Rows from block 8 of a small class-conditioned image diffusion model, named by matrix and row number. Rows with one number belong to one neuron. Each number is 128 + 32 x the weight over its row's rms, rounded and kept within 0 to 255. All counts start at 0. Numbers have three digits each.
After each neuron's rows are labels from the 100 images, of 14976 (inputs lightly noised), where the neuron reaches its highest value: "top examples" is what is common among them. Only what is clearly more common there than usual is listed. The data: dashed paths with two dots that lie on the same path or on different ones. In brackets: how many of the 100, against the usual share in percent.
# fc1: MLP up (model.blocks.8.mlp.fc1.weight, 640x320), inputs 214-319
# fc2: MLP down (model.blocks.8.mlp.fc2.weight, 320x640, transposed), outputs 214-319

fc1.69:083137119122110160142053119159098146073064171100122154103108088085176082162085119182144176120096102127116137082089074140113117109123130127052142155181105118121103169119135100116147110156156095118156101123115103097081163159134132084138114156103191100112172105089129162158170090136155098129096109135152064135117120143091
fc2.69:156121125116111080082185106074147116139106094118128113099169136152128179165144164083120093111166148146134110137132144100082137107139144087156148083120135121134110068111124163112076086108125223161102133160139089116164105088127139168105127118158095196129149148119123078090057171133122163089114153079079175090140122131153
top examples: many distractors (77 vs 50.3)

fc1.433:155143083073156061109106086130186084115107133158155112120185116166136092183111083164195106132144123126126091140112170113127108107184147171100142114193111099139125133106119139126110221128146142072169092128141145129111131088099105111142183112172140146108137146152136126067142151113144111116150111100134127154156116122128
fc2.433:089098085159098213131112163145120158140082138142068127127080133137112113104151162116118134081087130084177131094092090136121144153140120104165112154019162143127115100102083165137114111134152131140181196130091119127088136184119170121083103170107132123137128123091115189139106145189086120125076127112116093084100107169202
top examples: many distractors (78 vs 50.3)

fc1.519:137107108108124157099093147125097093117144123155125138109139129117151054161094067076051093131163128109144121130092117116140094147160089135144107061115102080123130089145094125134104103059116114111153100164119095128100115152108140084119180156120137136140084140057125096133101106132075096144084156063095081111123110134100
fc2.519:119093135125147079171111157135155112153096171102132140116104215116087141083168144105151163110069074141101157136140128081175174102150148092104148164176128147145168154089153153079081128164103084118060170094106143122124143101108061160084071077088133132107154152151091122136106147076131129156180113216117122181132084131165
top examples: dots: different paths (85 vs 49.6)

fc1.386:153111134175130137194200143106107170175158096108139148122177137142139118101122107144139144178232114122117153179132119159205172119133078161185146131089185176173151151116163124050129150168119134114105144164138120091143157140180178184115176087133120181089142138174129131144196107166109152154085107140141140138149107143169
fc2.386:154138076117082111122101180150141140103109134116139134155135174123180189154113142157115132158074154127071123123154164068110052110148197107136096117166126107100140163111149120129156086128141158150150099151108108101091133183077159106069077152141214084147064127152119149086098086080137136130122119110137164108085141173071
top examples: many distractors (86 vs 50.3)

fc1.480:127148092091102116095094208072119098073126174140106142105167096167143161084118145116147119114089128132145123106105136134136096144127073095114118206120200196120120119115147151114101131103144124077131096088140142135081181110178128101057125165121130037103149139096129117114110165172144097124122124131178160158111053131149
fc2.480:121107128157152130167154081160172076176144068124111122125089148090148079143116130131164137154157156131124133134137144076113166101173191160139108120139113099145156131133085155168148130169095100183151156146108098106196065138148136133206123104133110224146093156123138151148077115085107106130111133110132072108119184089128
top examples: many distractors (77 vs 50.3)

fc1.319:130127120190132136106131193146070134150107122143111100102144122101182145101134135103192133147129102106091128178142147135142099114198100151101102132119106216139190182150124128111128190105118175117190147118129156147170133116121110119132175137143160142165166164113163137127166129134141104181148147182157124090161142161115
fc2.319:170098141057144114126145074171180150137188138126161164126147127199058129164132118155116111112129146140152113090111122133110161172098119119176152135176140063146056100086124144124160131109185055104089114145165160133110098141113124122123078149145163143122134122167099139181083158150114155066114114070100113185100119081151
top examples: many distractors (79 vs 50.3)

fc1.330:100121120089120110162080106115121142118143137141095175122140145161197100143115121173184175112085150146156116119109182083119156140108114126124135118115114129159127072148122127074160128119155168178174137142144166143128141147062087097173094050089106185135083112096181084111128158159169088131134107052050096136145072105101
fc2.330:112155132142120105047178123139143083118127094105147077137076116089089132155097117115102097129145125127139168090139079149120113134159164085115090167160159120109076178136155094130098147099132057114135087145142095095120117085148145176077128167121097105114101103157104140098077112092124146084125088191221123122090156152123
top examples: many distractors (77 vs 50.3)